Weights of a small audio captioner.
Training: adamw at rate 0.0019, 4800 steps.
Rows from block 4 of the audio encoder of a small audio captioner, named by matrix and row number. Each number is 500 + 25 x the weight over its row's rms, rounded and kept within 0 to 999. All counts start at 0. Numbers have three digits each.
Before each channel's rows are labels from the 100 clips, of 14976, where the channel reaches its highest value: "responds to" is what is common among them. Only what is clearly more common there than usual is listed. The data: notes from a synthesiser with random patches. In brackets: how many of the 100.
# c30: last pointwise conv (encoder.blocks.4.c3.0.weight, 192x192x1), inputs 144-191

responds to: swell (73); bass register (68)
c30.16:464503492499519457509486476478499510554535551497543512496506487466539492492509475501500523557521483524490511496524478493516510550502528505464490

responds to: pluck (59); hard sync (26)
c30.24:493514491505492496451482526480488539529535489523510524502489533508464470493516499497458472506500591544496471520548549475494492512486503471497478

responds to: high-pass (75); resonance (64); filter motion: filter wobble (48)
c30.188:480462522505544488527536510454494489543491478532497520529516507500496502529524504450475500512518499469470477520449528497499454474502534500476479

responds to: bass register (84); triangle (40)
c30.35:497485499469534505481511474484529478460503505527442435512478526545499504498473501420454466466477530463480511485496509464469452534446472477488464

responds to: bass register (81); inharmonic FM (53)
c30.17:513498517497475507504528542532492505468462485502467468530507511518494512502492496493511472474494525500482513474507514512509517476532487484507473

responds to: drive (86); noise (81)
c30.83:461515476462510492468469514509489500479472515492503507468462485514504484484504526487473497489511502523513497505504526495513515520483505480486508

responds to: swell (87); bass register (79)
c30.36:509446531529553479494524486483480518530490485554504508528544453468507454487499512528545548533512517531506491524472534509484473478473459504499517

responds to: vibrato (47); square (42); filter: high-pass (41); triangle (34)
c30.164:514507531505497481485535501458464491482489447499477498503550462497505494506519461534512505517513512525534508509487546481475479488507498475469545

responds to: glide (59); resonance (44); harmonic FM (40)
c30.161:498494480466498497496502499487489494511510502482471507458510499505454525506493472484489503487490435492492491472469506533511508481491508496484509

responds to: noise (78); high-pass (54); filter motion: filter wobble (51)
c30.127:466491500478488481499541499479489512508518499468512490492495476462487518473494460483480493474483497500508482507470480516449433513476508534473504

responds to: bass register (90); swell (88); filter: low-pass (55)
c30.191:503509526496482468474471480507535510512579551498509520510497491512512494500506478533500536466490517526525521512489482486478497565465514493506487

responds to: glide (57); pad (55); resonance (45); oscillator: harmonic FM (33)
c30.14:490455496511544452500526494457512455516506510552514473523515477502492475476459491460504518493491482467505480498442524496489441498475480496484481

responds to: low-pass (57); resonance (56); filter wobble (42)
c30.136:497516479485540459541508500498482472513534533480521493497499484476528476453489524504520510500484502511508493485516504509515514513463487505495496

responds to: filter: high-pass (41); square (39); resonance (35)
c30.108:500489484479506517538503505504514458503481521503510509483464487520489516507495502475486505501503466471480491530512492501546528513498520505514464

responds to: swell (90); bass register (81)
c30.94:490493487516507487481500505509509503511465486537493514541569492499493479495517473518494529509530537503484470518498521524496489474521495523508540

responds to: low-pass (59); harmonic FM (41)
c30.64:475515548509517452487505514459481481525506508527502494509488510470483491547512510503498524517509505506540493493497537502563550507497553480491502

responds to: text has "pass" (94); resonance (50); hard sync (35)
c30.170:474541516491505507469457513494452516458518504488477502525495506476467500512516486518505474517505508509492483514530480470483488478460511482489476

responds to: low-pass (59); harmonic FM (33)
c30.126:508489497519537498486480480467480477499477493528475467530467500484488514492485509452478491484475476477488477490517510486497488479472476494494489

responds to: filter: high-pass (52); resonance (49); harmonic FM (38)
c30.57:505479518471470502516516561508528522497498503486503490492488493474531524550500521503483470494469492490505536491510500473549512507487547494477513

responds to: glide (48); high-pass (45); oscillator: inharmonic FM (30)
c30.27:524457528523509522512495502489507468489464483527476494497493463486495504524501544476494477482471521495472554477499491463480498495498484479497494

responds to: bass register (66); swell (57)
c30.129:494548530519505485508478488466498472516532540503502531499534534485530466473484506501498501521496503507519487511551462531547533526485551511538503

responds to: swell (69); inharmonic FM (36)
c30.154:497460480497536493507513491492510482516515536468502482522461461484522476523520518477487532503476484522521502514445481461508477524491497495485493

responds to: swell (90); bass register (75); filter: low-pass (49)
c30.182:473469482463482489483502508518540513519511575487511481509494496495517482498479474483500505488476473501503525503448489497476502574484500516502469

responds to: swell (88); bass register (77)
c30.32:480474497503531508486551504491475495528509484522532521516535471496498515467505510534516504522513492500495485546494498566449461492509456541516539

responds to: low-pass (60); resonance (52); filter opening (42)
c30.52:494487506509536435494520482463492457547490536520495470511517458484514464477480494482513509492498499485518481468479498556477466507481538543462517

responds to: pluck (88); bass register (66)
c30.54:487549524483498513478488535503490487487542500477509492485483502501535515532477495515501503497523523469455503507505441470536553509475555474472450

responds to: low-pass (47); hard sync (35)
c30.162:531475512502520495472550498481511492481488511514465451506506478504495464523476480450482519500459479480511503486469523503492475502435501479444525

responds to: vibrato (54); high-pass (49); square (45)
c30.119:530460494524517507515483477506483489509507528503489505513476474497512512479492466536540518498476464533480512494465475478520551472478521506489546

responds to: noise (85); high-pass (75)
c30.50:482461496508538486489518445542500495549497500496509505499466499504522499456496491492497532509497492515512489500482507488441441498498464515515469

responds to: high-pass (69); noise (47); resonance (46)
c30.178:509472511535546470489509456491505514496532525509499471499503477484520436509504495511491516502531504508483524530504518469490507508487485533526518

responds to: bass register (77); drive (68)
c30.62:427458468501433495518508476527512509496479506473482478450518478488459501461491498482476468468498484483493498526530463519495491514524514526523470

responds to: noise (92); drive (80); pluck (63)
c30.155:449482472512489495501476476537512501508499514491514526504508514491510453501511510486465501480492504505502485518518511500504445457499531504542470